From a checkpoint of a small CTC image transcriber.
Model: 32-pixel images, arch convnext, norm layernorm, activation quick_gelu.
Training: 11500 steps, batches of 256.
Data: trained on seven-segment displays showing three digits, 195000 training examples, 15.1 epochs.
Rows from block 7 of a small CTC image transcriber, named by matrix and row number. Rows with one number belong to one neuron. Each number is 500 + 50 x the weight over its row's rms, rounded and kept within 0 to 999. All counts start at 0. Numbers have three digits each.
Before each neuron's rows are labels from the 100 images, of 14848, where the neuron reaches its highest value: "lies over" is the class under the peak. Only what is clearly more common there than usual is listed. The data: seven-segment displays showing three digits.
# fc1: MLP up (model.blocks.7.mlp.fc1.weight, 768x128), inputs 0-127
# fc2: MLP down (model.blocks.7.mlp.fc2.weight, 128x768, transposed), outputs 0-127

lies over: screen
fc1.385:546415417570556534536417429610413520493483495542429516529597532497498503524547487530534417470439400434477504526510527362509571525522524558604419481529528483461468491466461442544562504463484534494597590526484509471493559477581491544509512399495488417523544447426492475455411523516451579438539449544491514528555483588499443527555512524546484545559468504437444498584501477486521476459416
fc2.385:487542435563561404467536577534525488540469527443560463574490462554467556507486482489550487491637437509556566528527548498443538539427566496492412552490408618521493398502417476562502532570531411428596545486478521446532510548534511457510425504481456460492516477434437426458534457470486425444557528508487484406487489450451647435521467478508520536432541543474459504469511437520466443547469

lies over: screen
fc1.579:382497452558465478483512500503566483537600506525490575444491426481529494484554483438529563504513381474547490433485500486542408544466468473539464477500579555538480535587599446547530459447521498558565527479448519495588542548606533462468591486483506490477462478483500437439478477469449472526481546516450467494545506549565449421559630519599546458513458482457353459506533430507561470394524
fc2.579:387407533538524511415525453496566464504494491455505430505459487583461468473496491507469511591543457537500415453411461407495471403479453495462539486443413518577466447481606437528496474550500520463575506509524603422519490566509452573498547561407477448512529539523493472525450501511529455522402561556594545522529555484587433575589516540562501525559385592518528491497479483490433511498472

lies over: surround
fc1.262:473537493401573484508476429511580457504495548423492368483546465430497503594428412539475537548538550528477507479525344548631504504509576499489550590531418486514513503528467464479543516489559466464451481479527507489414560510548525572429498466590414498444537521467497409463448525447528570494598493512523475540453528435439498455474511516521596585545429490481509467589459521508468443498510
fc2.262:549485499499393455460554430528483484523447504423502504493572439543491450499414351429552534541507501528528509467595530562431508517477576590434472519533445397476485505513434541556455432434461527529495477554510473609532468527415481421467458450420532465577469538468442520578480477525536592571492441479517530577430442462459534490487442522486580538504534475496459529486449586518483505436389

lies over: screen
fc1.321:519480470463512511551480418519481463634435499573476493414493475533468483532430459531465572513517529635468556494516439469481446598510414471475569544500506528523555542560414525531493509431418523529525515445367505443499527465466516542465463424514518475496510499539510508529514577636517478538453533500523477542600533461394497462482521478599469560496492473485445372547458415459589559540503
fc2.321:508453526432452550461495451522517522471495456481523532583502495476460464533471510509537426596528410538436561545527475468508491510520572410507525505527572396491509498485486467637501430514471496527434629435622438515397579545432509445513481556529485577458572422449562445517474450494544532454570476432489507581499576572458502469523455518503476469495539533588524510487486534498443542529351

lies over: screen
fc1.765:494483503517483531525478522550513514490465505600532522523468489500447517426536522478551419383524452489579511497464507529490477439470496644522507531510407498509553461444467468498527408576404488483564543476599474526543502516504506486543521506394533550492477496401515546484468612625446447531438542495426608609488506478530495426444475487472472600609403583498470516510544529487491488423455
fc2.765:530495523436472516450535509474543472435591565567495468484445388526449563429450462535553466541523509571494509505562532592442426485407483410453510474520496537512532380437566484475459423452542617584455497507520470504568513497481484560482437529607435523489430497541549598501578530520498475572465535447514584533499471433497455514410508469540451497545557473486598535446469466502520470447610

lies over: surround
fc1.192:434460496634516525481450519499538483480606469473419490503506553597475580527498545531522500430599452512499480469482461434498439579460488522562549450463498570553467562425480464494411533513408481504477506522501558476438510491458492528473338485510484430563468466479478418521563477559417523482528464492584477554535550463558479368490523473577531569540506532442563574564491496461544511404553
fc2.192:505519476495569453475473596462609557414522463487448492420503452611543487472518542548497562551466408491556395472529541495538509492552544421474482485525507452538478414435481528577424524490635487503454524452468502446424475503492457600486499534496461508535492574445469488420519535469492516543469517530612535493430457443481500363531543468582440379476492428507562463546511470505425529519471

lies over: surround
fc1.492:531495412477511464547475462509544496529602411418491429423578475481392463508447463511497559573446567606534498464487485540494484468470556481512535476459447443447568543524523522536438525558532569482508501511479469496481547488490554539565556629459447383567551462529466465526502545480400596550457475571558466512501466543432468484474433443557519575616473505582439429497528459506508464577455
fc2.492:527513532470425437529515467438442480467515463567440422528444469441499450440553481358543497511504471459468577589416525478522466593491609586486491463516490342400607544493524525518483474506418465502524460527464501492507534462471533462494495548550541524435516432427461473509544572458606530458542515504508510549523464535575465540508540504456423626527590450503488456492469463531457562504437

lies over: surround
fc1.203:581502380473551413555575579524531498499511530510503475667433509511394485527433553460429474488503558514488555426493536518479457424430534447568506476572497469495501484578486494530501522542491416418398461442483428433521413547431446484620446548500540497468466504506422496477530468476502508441506486502503507535475587505515485529526636505467561524557489464501486483528501455613508476577550
fc2.203:468456403527543481454480545457534561481550547574500460503510523531491511506520488455508493491540568633389520525518488493450520491518535523483451402511503541475476478433487455446454509542573430521493442593532465510458599524556495447602495499515456471431484569501508505460529430512453458485499541437562457538529528428588456570624562521665545509480512521457445378537440456506384490506541

lies over: surround
fc1.437:491462428538470540474501552495632457507523498640498462554440506479537478440473523552463508385548494433566436538617535499435452490393508526543457478522478459507493557522547533545526464556562571537533457494471471480500505442587436523405442487505444501489476527494516531408528535502466455479512476416447521535535519484532584599513626473529474584473475427497400388502564455517505532447452
fc2.437:435540488597445471446490440540530482455434475439543481527412456458454494522503546624553415471474487548541481469496455450455506523508470506529527385489502527547479486521498483469524504579534557472487504459383543471554503480458476432416488497630546425580497506588545563594584511484580462572498457383479509502505529502469508574437387474545453532545470455492537528524498469517653498520495

lies over: screen
fc1.67:478572488506460550499513482498480563654507469445544528513578568474501517480580422485540517473444541476505378559525550525481581552454482507540515491619445464496496557517489568471534498564503498453566521509526516559526496552504448554462486535445392495515438478420396449428434620542427504506479504470513517627447394457476501440436415507470428520529531541418493476461439548550494503489448
fc2.67:467544486519450531554542480577544447526406410445504461496388586421467494523516465493476465515604507513510501482530570524539436498331544524508574546478453581448567451407595605522518531508477538528527510450555500532511560552518535499433449444502538458457538481472556473456520547467519561428474518521564474451560500480496501530480466551555438422543504379515468495614461539460476458590519

lies over: surround
fc1.142:511463533665486534521442532425458457472539584487440511517454532393360466543468544490422439483575504528558584492478568496506483481506557547522534506515581468482440571534531582486549551479509567466568524391491443428512497593493425569540542493446492487531428548494481450542465491471489502468539529483556443543477521490457524450500497406524377483486479476477603490488468518435453459609477
fc2.142:470475511476534503473508492549515538543542553486578400449513558378535487451479526562520426530552491520499451474499463504539460493445456502507434433420557481510467477480560480532502576543491488553494475431524375572491520669491550532478457559507530485435533478477435502471458497507612393453473491535494475587458505550560479504516479399477589456513578462589426610458569436471502531547415

lies over: surround
fc1.534:546442509420479518422511455567466460483588453502448472395534497520644473491588501472505454565483510540537481483553518394474440458447483513501477530571498548471499510460535525477450490485472491524502575410517504476472630568447477569425564460478470520410556524562538613578437501507468518469434474544525531525522464545452504494542579590474467472382481623514436476552450421523493497545473
fc2.534:488501532543389513548457500531571533466524545460488599464465394507525419491434397494517475489558572560558471477477542553605543421448439404448479557551506505569502462529522485542457605494530474545503516565513543524493387475553497511527547464475525410552521501425473511460544530546558487400534424469495523566536486540474504440520516461579500422474460505583472583619437480470514520557585

lies over: surround
fc1.522:479546515511478556428586503465440490429531509475539456642386439539460481488532472481529488460595546506517551484431503486499540444505496536456456439534511467557525450603437501491528547432585526501503507452498547573439448386572468510458552592442448509465400470477471429506481524535497484618449489538452565580535477512507573443464439504432566476572448444530508589525477554476594469544522
fc2.522:520536490494435551430504523478476580416638532393469531428477434561542512488525487504502600485514559551432357460524521539496538537428460550470493573502475488524524491462464557581550444394486495475500543476524464541455475423481439459595453553446522462535527455474468414499490521483450497557554396555469380508557478478507516511424527501462499466387485511444471550592434494526477541432504

lies over: surround
fc1.456:479456512511500467577491503526426542501404515558545547437546452467507559491521444477413590527443518517539505525482525555505576431466472459555524492533546465500499533491572554503582565456490590506485582575528535552533487552497425503516509462382516431474566519478492597430374567462465443462565429496480569522458471495578468436455472597445401506505526512519516530552463496524458473331542
fc2.456:484578451481572451552519418448445462507447447392491459538488508453497380498511414544477575507578468470535544468535566456482541482505450467504447454490426530495570418491642492554497524423433515558506550516548478484517588532395468538519455461443442468400505576532483476475499472497539595513484468569495636544507436568507529460504484524582493440518524433523459479562453445566472547552486

lies over: surround
fc1.23:592500535496556497480555522521471418454498528472498507600599481464456540540533374496493533460530591518530512450507520485490533502449557458506535526475533447516512508536567449560447484605569453435519482501514535394473484483551464467466423558572459524380511455487556612489538451568444497496460471568429481535463555384494523523539580508536378544532459416495528510526481529509446356462520
fc2.23:539509439552440466535428513434481376488493477512490516503481523493522482482492437546464532579465559557512470446555501568465437477542483586530534517521499538432490426501613473452527442457485415484388543469551474626518558441442492384520534574473433509515441483471528619458521495450589500423504532437523428551514549559478491496466445491450523500512490489621524518517428425606570484462445

lies over: screen
fc1.22:432490494554506487477522402471484394463485554523516487451444542406460353485471476506535593547416578481551589523433583606468519367568450439486576510500490561530510518463405396475515565495495475567520549470448588504410456526533519461501489489506440544526463543461519494477478552454488501487434467524537515458515455547648486456483500510494521494549496462493547503530497548532565552487599
fc2.22:524526517449562433606602535560554623592590512511510631503591550517502567524536588470615493504604563516545473479522500453495545552480552522421513511527558518505529599511433486516513553442474546382556499511516499469444512409538507544456484508491496532486521479468401500484558506511429557515479520527492573559432519429537517532498422489511535483481513513498523409535556467460488605567514

lies over: screen
fc1.307:526516504524488500490588477480602537471551459553485437481450444468432501490551512515470520478507483505484486544588481584540556466535528485469482539484560462582484490470504490501432540395420476518436518398458503435485520478522503447503507426467439560481411520558575484531655433451551515573489485485576514597507597531461597606516464452492540478602440557487451512478405401490532533404487
fc2.307:532498541504534585522417423549573492568521551427467451441529537569449528564500411510528477494426517500462505576500421539533450521522554489556564548490448618469472592554543523476466444526585444557543505549492477436526531495462515495529616542525460506554468547465453491555532470555461487444549450517448434492509489496426541481600521421503545618485521540511394505500562419489382537408527

lies over: screen
fc1.216:495527514651497564499565463470475495502483547519553443499479509434545640544512601513520423475494455503439452555536552486507421447564579456509537532428460539532549479444490407492482519496509540600558472571517478460511483521461409522551460521545467447477494460418541439531516429563583482466513420465470485569539543444449449491445506393464530493485500410551520556475589427502463549403569
fc2.216:488441497438523418501513518483459511518436484546474575588484471527480567550539436571520581443549449477543578551471555473449517433446448506495411464531483346542513570483610472487586456443475510453470443486560522560456493520471562398471514430456466419555605559557583511590448529537510507512409495576508512415490487538476500523563468539485505475424534488505505527539457564524412433503545

lies over: surround
fc1.723:516400443509559566482496452590524541464529568452445519478604562484445525433569484456456455536541469545490522440573469504514507435579478566430508553534445501451552535505502562598511468444471500559476553531511486430445541478561531435499574451553373507518432451575468586434450590508457511459418551493465466582417503503520433477479482606443524533527452451537455604575456498512510483511481
fc2.723:500476537421464536503502510471634529463407477513541477467545452533409539422517415425469506448489568497570528555474551556531491526564513519468484529508484444658491500465566540481539326515489475533498504429433449569427413571574525521546487431419477435475493458432538517476473465524463546493477463437471477557495492408643523438540424490501515503459502457495519450484504528472474448490491

lies over: surround
fc1.137:412523522523434518440441458432638474461493508463480515521524528427509416568483548504457537459472506496546589445393509446606416479483506622591437430547583446628522465495488569558384527449478541493408496477471480533471579495477540516553490516473497456526527518442428480535539493511486429497550502475498435531561451568529503469444459562520575508527504474430557511520448522465490542487591
fc2.137:513481471514495430488544469489519543552554454553546458440497496594447543503474494534521574554531449514505526463526537499491463463461468437452504412534576385496522489583500568528475550532650507516500522499468425553503545425486487624422533442422516554598526459422473494457494394455517509537563458557518470471517484390464545490492496461505485451446533442440501366592549533496482608565458

lies over: surround
fc1.427:473491466504475477411436646491507433586581446535508543526474477484496540412505434529491505524456496534572432474517488416552556457521476446535424493574467525453538540517562399533481471426482522579505655552523526417463490603407556547414489580439486469542481587488464456485525534489509562461507499534554549454527548478499495457498543458467477523482468590508429567434514466538562405470482
fc2.427:419495529464562571464437508509573544444414486523494529478497399347463429502533492518435472490506500546492578521498600548540517458510501424468560485498470476467444464523637453487509546434451509389432559427522522441404429413525533527481514529545490505542473590465532568496485509521403459533452481445583556429493498482469547572552462645533504541517531506495513510481529564554515523507529

lies over: surround
fc1.381:478474502539492373410494542536487461524535459468448577466458453506526500493513487547539541548566580537497563506469505545385439581592597584543462545477432476550602537493446565539427523464451468478521440485523456454555530499426512514455540487535451431487561339535442512477450558521364529525478464464460468486538567487511404507516550500483526584552488490523553530501477566516516495455402
fc2.381:518519488516474544518457459480546432523557510458484428495519498506469474501469562570479549608541502590423383484339513492491375488514495612508505554574427440429474510474544590515478503474508511462447515511487531504463543396496461533426543598499508514526479471486443440427536511406530382484504601491496505522522565504463531542476484417535491528481491500568518382544452547497467498550598

lies over: surround
fc1.546:579491540500481451480527465547520578464487441473414511441488536526562476536523434482518545426432500508547608510530593451563449600393434514518484472481464530478627500539470521521508540462475497505521537499563528510420545536550518531464548521470503526568543560427421362493586466477505488574562499492507460525469514454520465456594503520433511439500425450498495510501543591452472327572463
fc2.546:486519417495472524485473446498545592468389494471481426554528451552499450470445506476571535519458513431548481515411483641573577454445491555572474517488486534505498446525452548497506556536527556512553491469467506516614532492508412562586518456427436436469545551491475513579567548427457469430472458434546367487544555526553506481534508498496473566522603580467501468546448489477500421482390

lies over: surround
fc1.64:431395486503537486521513603487463540503548486484471546605472522464394492484543539461562586490506555496556458519353457602486575531522517548546512445502594481499436532503519464496568447463509495545640457509445510581399518434478495543501538410512502529536538475441519510501557501495502390521563418498525363523390549549496514531508401487553472521546485513473463483514465548496502463503466
fc2.64:405499513481586476457507528520594530427532487408518544488542533492419534449560405462480456451431491363513557479533408343451507500497560451470534424577520518503565525510528541543520518466471473512519477586480543601448508462530459558589528528424486542426556463528469485489512497549554561546543535541499515553492546478503575550584530495511532491460470408449557386524532540438552482548539

lies over: surround
fc1.271:502541534522422460523498432567433560533499494538448488549505519513506446553517550534540517497523558537502547579443595579386462453456544540462508513447509457484513505528448557493474605481495603447452406471413549539338386502458552440535563540592489519482509469526414422501529455465519511538571454546470602508457500550530568467485528576475416453484470518487463571482501503494446555426456
fc2.271:481475491532437492533581501521585554468496567563441534515554385572411538449432432488469556541485535527458517458530495539488512523555418494521426431483497553497576515514439560565567532443529530506494497508470450569502513447470537506440552567618518491573475509443607541548512572536477591458577444415550442539489456462537470509496521389541507512444574495456451511519497505535361443521594

lies over: screen
fc1.313:393473530400533523461521595416524474497426518504440500512490449465483410502525478424472435497490524502541473563483479531482535577514407458481513461558487547589501571528468539558531470480512461585445572556532460389528522451504564472564549487500562489493413615589536438483495513517471457568415514412529528591537514512439521495523659485556509474472447485511436446481570500498514512438414
fc2.313:417593461539491459556524563490514458602466496546504526486467573518517488506501468494570502677503563531489525451571451515500560537498558476481534474488510466455505400472505565481568401537473490609546598522395506591529478405539542543501393495473472525494529483463444505436458447498515496437517431457489505606524609597438475560534514509539507545508485538574555520461534411482517500460509

lies over: surround
fc1.284:460511498552507310476469539511545494515527458486562493506490567605491587456421525526431503483468535554508489620478454498476457530526506513474476474480515452496524584470594512447469464523572659445452488476461508562414554505500525551491493431468508493394467500473489519430458523423444478515487459538523447502531458569457453447499568572491543505486464441572428478566549590567475462438595
fc2.284:482519484518553526484538494520563469437568425459564500453363449529563397521564470504542461607531499561582518450505440498542522449470509480521484428484436563516502516525487499445494525461481516554612539593583508492511448451455507585530425519475526500485505437536487566548558401603411557554492483548560449569541528591457549564434473518560435501416532525533537488422456493445555555531453

lies over: surround
fc1.621:531498525563589463491555496554493470441435502520376514560575502432472497511485463544460392422511468514497554487555554420589551521490518528415593502481521470578582499578493604430571433476431484540491569466506394437558505454531456510492489512454518517553499528541473484454530475446510461385557430394577427634520485506465468514490491487430533500481478542533489564511534455551479443465545
fc2.621:502549556535518549510547577454496415516518485586599502501526476427539549394478459507472620549438587473508466435518567438546563489501448553469498475512496473592506493434473493484526501547524420540555474511492507539502507545474411493468502485504420475562537509481513370495585427489493493498563459516475546616498563559535471547554533380581462406452492503530410513632518506454480426508533

lies over: surround
fc1.445:428514398456567466584459543463533494439518400555477439468465511546540523519475566557459487508430491480440511437510446464524539439427490412535452475485548457495524470468585545535591482485564518532495479542496528436578583513458470581451558459465474562472597436485537471425507582395598569443404378542505485551555521527498528434535484426548542537472509482500563488441535526530548569510555
fc2.445:475465463469636545522501486463513428413428534496516500525463456485378505509520514461444521540517486563472592549583500572463535461411526444550555550522427504484478405351474455523553432382465458514547412528509496414500495528521458449481516525440521485493492533563547637478519448532563420483494482529508533530515488531457539583509473399506517414497474461502564501533469516562451404517465

lies over: surround
fc1.165:498580505504372484536435487483524560465492558556458611446493493388502476487370413489517476520505493471503547625543535531457482503493547453591486574527508563612414553554445533444412498534505512419479452444431477455464556488481519431490559555470482555523479535462509458535487574610465482465508522466498614497531512486514517509476445456404503447493472481548526533464484592535599517439516
fc2.165:519514547459449453599466429444536484547441444543528476453500482504454456421472544533573501477512480516516448525510555459514441491546552464447508459491468441461490553460406504490442527497413457587392530416514454500588571522523476504522548582524470411465460516532424519504466330423488597499434496552563537467465537565568459448460405445510427566481435531506520572495585504493545547565493

lies over: surround
fc1.652:619464507485507477533398438618582529503518655398571542515512496511470441518602507549500520506452398516536524438521460507489534517523514484546498509486491490437498520485489551610600476469466462496566536457482438489458578461489595444427505540460446511538616468511519542419425516402485464489502475498492429487405564496463422429508489544521436507492471473499531560512497529513442456600489
fc2.652:492482529479399474493574513556509507568494547481521536469530542518445607501557500543507479528468423441470562543497608565463510427490498563578594473535414546453520469571397571593424475443575553570521445542416531497509519563470564486459458524495470513555546419440517547504554559468505472543432526445458403448542514496500531420426495497427464484481578529452411462579471457464441465441460

lies over: screen
fc1.412:509529537635435499495523542454456530461498523547496503459539469492628583575503498485566453485410418520497446492513543532485466486526507530495516503477554520581590536455474406500397532411515508503567440596502469487482481482491374580597553494526466463538485486472501437555455536491582457455516404481457475543514524450470541528381478504544575443540500411579531534443549494464416493407507
fc2.412:447466558451503379434515539438494498524513562520459497616437534481511545557488361525519511356545512523519464555496586439507569447513517454503417510539573383596541505430417437497558488501527480445475446441616490558429521506535547447506530524441483474455512515535522493472502530560500498508489451523566520630577525532474542499494495470497530493485593498510495579517477522528384479503442

lies over: screen
fc1.743:564492468520508506518522550414514485464444511515591527512448443454515545460433503399537388511566502542563464501512503479522496470486472521527508537529487498449543539525541511516517443557488534443557560529502440467374533568474512458521518441422555498573420523467553511512415577605467374553583461438579485541493485576609484565496497396440519535593472558525394455486466500470588495432490
fc2.743:478455417495471501493454463432532499472513491536511371383531511461413567488543596608488537472532530573554491486394465531547525601568469561560456460519550565489452482426541536535541454592513537527494543514509538561536416473572432616455421484542538533519495477478524564544571481505527508485432492521556411523526542460515596391456441548464498527540540478528492574480489563501458524435530

lies over: surround
fc1.65:455569438618485573525482537512462498464539454505475521613489449532563463525522428548538465538501469610567467473501491436538509461457453486531544465577478468467550575589491494453537439544436503525393536513486442510528426539421432490460456596444413449494458490491507532478501507553610588408520551486537446474597500550442558482540481488509576514444435453436518522520371494550559484447481
fc2.65:443534471522369465457495576534406540489534460454523530497493431389477399566506471571482436453550533508517477473470537439543503490528364494563563528545496510556491474506568458621483533511527581529578508504532533494548472441428560564426525394522565512555447606485506517465523505577568452535453466520573523564484537493572505543556521541507493459395457418505475537477471414476531539508537

lies over: surround
fc1.487:567522474496486548528447529450496480446491529543536509490544488520431499579410564429502486552344458538503542408529547546537517475459528455507405457535578493504487529463473458511465442542492528487488422445530574439582496488483469427508538529472578476524384597516590416498386423554554394525487475530574555572537499536566610493429488521517456568501520518497588429496522476519546482527483
fc2.487:478527480510580473536534545590493532489486506604557494509474464533467526586436518499577474516500502461496492495509510610601467550490501566532436455508533431510458501478497457443445539489457420569554526505475548452484528506575568458593471493415426469394464464453477539431420511500439540406538560457496511493515420484523374478631496574469532541461439569476458458569541419465524547562412

lies over: surround
fc1.315:450477421416476427481466498476455593394389436450535520447577496475560495492393519517569510522491488518534500502531531500513555521563526581532471494529538513477479498533531439614510530377503473559454610510493380426444525411543462501516564494413449425534434515440505491491500482550546559528506494535559553516479571494520524387555528407510471434467507559483543596526575476518551484518521
fc2.315:526597523468522484481473404457553490398564535509492550427494473486442547483561460456447523577593520473503536496578462490443503472541467411507579430477525510566508568520520443392516572491422544487487595518463550549428546489526490500531622547528458500408467489456451488500464539522412467560519385420469506539524539615464490499461491413485513540470443468485476456443546573492524613537553

lies over: surround
fc1.364:432516418548378349550517439532511613485548476424610423490492548506498481478528579599521518452464526500427440444564543540460430400547496477501405499527568479415479569539492491487509533551479471580485554458597489526514510556457526566572510486546504626510524522552479433470546468514570499535547477465495518467540481492506479459476439545445432582460460492510497489495491551459524486405509
fc2.364:431531500543414480541541453561559457569469378541456578456433508531414519559532598490536512496540472499569509490491487491468548559502560481510473519451584659468525532479437460417509532472472481430420526595510536540462506476454527508496552515478447487501530524389478514474406526544546486481435473588579540463453566416522468510548543405566433494487527510479552477524571569467546583528423

lies over: screen
fc1.198:413435526483498448533512492446501475447467460476546542492540489535455527548568497547501556493595578510505431581562544468482461482564467477490471587423597472539580497466462448433395601586591457434459489443511538480565460579442545491475545500532479462507561467430564467441470471486433493516428494526512515548467527468485440534527495607403497509459562410487409451538512485456536460631561
fc2.198:473506572574506533528398553491463469476604478501526491453500452599552554424484462473467561514445613488533582403467534470452502470563421524532495532515473502456523551562528534481570521591475483483501493539493510532507514479566486610400521501505553546532535554475492453568477491483411419535489495573539458521585444555539474442594539521425509575435524509519481368628507476557564465513458

lies over: screen
fc1.167:529525450455482471469574451478628441527456458530484482493403368476630607506520572574474488508455562537563460469492447535466466443576467421483512504636457454592450540483450491493506526520531443541429544503502516459510524477501484492541565420405520437538464540491472538518507458483490502498474488502536511548443567507484548584494557583512488569494472432526408580545462537442423525589459
fc2.167:532396534498516450518510547453504535435502563472527413522513497511564441562469445429417421400530556541536568467530541499476492540515462498503511377521555537448455526541577456538465502469537584598478508530495504401593547502459489558520582507497426453427483532479501558415535514428422461463531443444596431556515585540545536591551507511503475526490585539457537478523517471444629490534534

lies over: surround
fc1.236:500543451541490423549451480472462464436597485491508495445547523501413482577515489520404590510520426441511471426575523492446563427425639469507501458490492563529541557529490588515451523523473566521514449506474582498526534474496547535477465508456460518454534427548527470530606484566457449554444458507472476504469511493581442604375588460580437515484455545521501449523519612571502467522411
fc2.236:488461494483505503501572409593568427478520590546487511461488523479509531503488541446528517497556538599480418476370468465534514493479492567558541508464551476478465540589532422405462452537504490477517488457405499408504593436530554569519522510597449600530449472474611551531482467446505582621533454539471495495418495545530479516503559478502475512468555548509502385515527484528517361534525

lies over: surround
fc1.96:580589534396600465437472432468510442496426481482431566542558530574565547439485481519527436445503447439505429515442580561566505554448521470488435565463522584537521523567497463585517515556503567546518550511538464532448511457558486414428529506543527486513482511490492534502506329454490482503482492453467479516461505497552580421459528496462520460516487369557557566436420457545570536487545
fc2.96:528588541477609463529460583496506510532483474470501518515498537491478504526560567460493562447506582551389501468525553593434534459485550442430431535435519470520501588523454454578533487469486434564528508489497461541592490568499396481505588474418537484460502434547489529535516639688495499580493480507531527550541474528466537567471473450530479540487502514455497585491527443524567581559546

lies over: surround
fc1.395:532489518488509505565491594555519533554580514414520507470553553461436409437507510502522419487490586543507468458541527548481531507579495490499391422458527518474503496461520506396522538531526457530483532586516538439444560485420486618526497546448450386488474443516502396500596508470568451541533471544541479515405502439480483504558549465595476426397465565586537450492532568523550479446588
fc2.395:552477469451417470477395592551446496428504548479446494434501546516517483444484508499562451468509470556452512585497486465539544500469491452515600461519478581531543519386524507535452444470509508474512584458440472385552461577493564491495569482465470545436444455557459459506548482555450431535467549399471534453520525421398432453523483512555505484477548517387408477387430495434489454495407

lies over: screen
fc1.210:482468442497538445525572458488585601568497473428467492474572514495631559572565507608537603556572557558525493608489437503527476401525466495422497550459417520543445512461474512540491502494523478461527441475560578465494524446443419446461491554449486479422478552456519501465499521501471526453477379457539525519445504565515473459425594497539551511485485452436478506519473448414537516593419
fc2.210:436506536488578421438511483505476428554460499487497485526471536394529506463515442465588467502527595509509452546453411492534527560468494380499562537586418470555392542503477480410511550582503510439491489493446542389515538446545566483502481404466463512544513496624480525428503474439499505493572553523532471423369606480583460524513434532470558519541456532505460522506570469516536452506554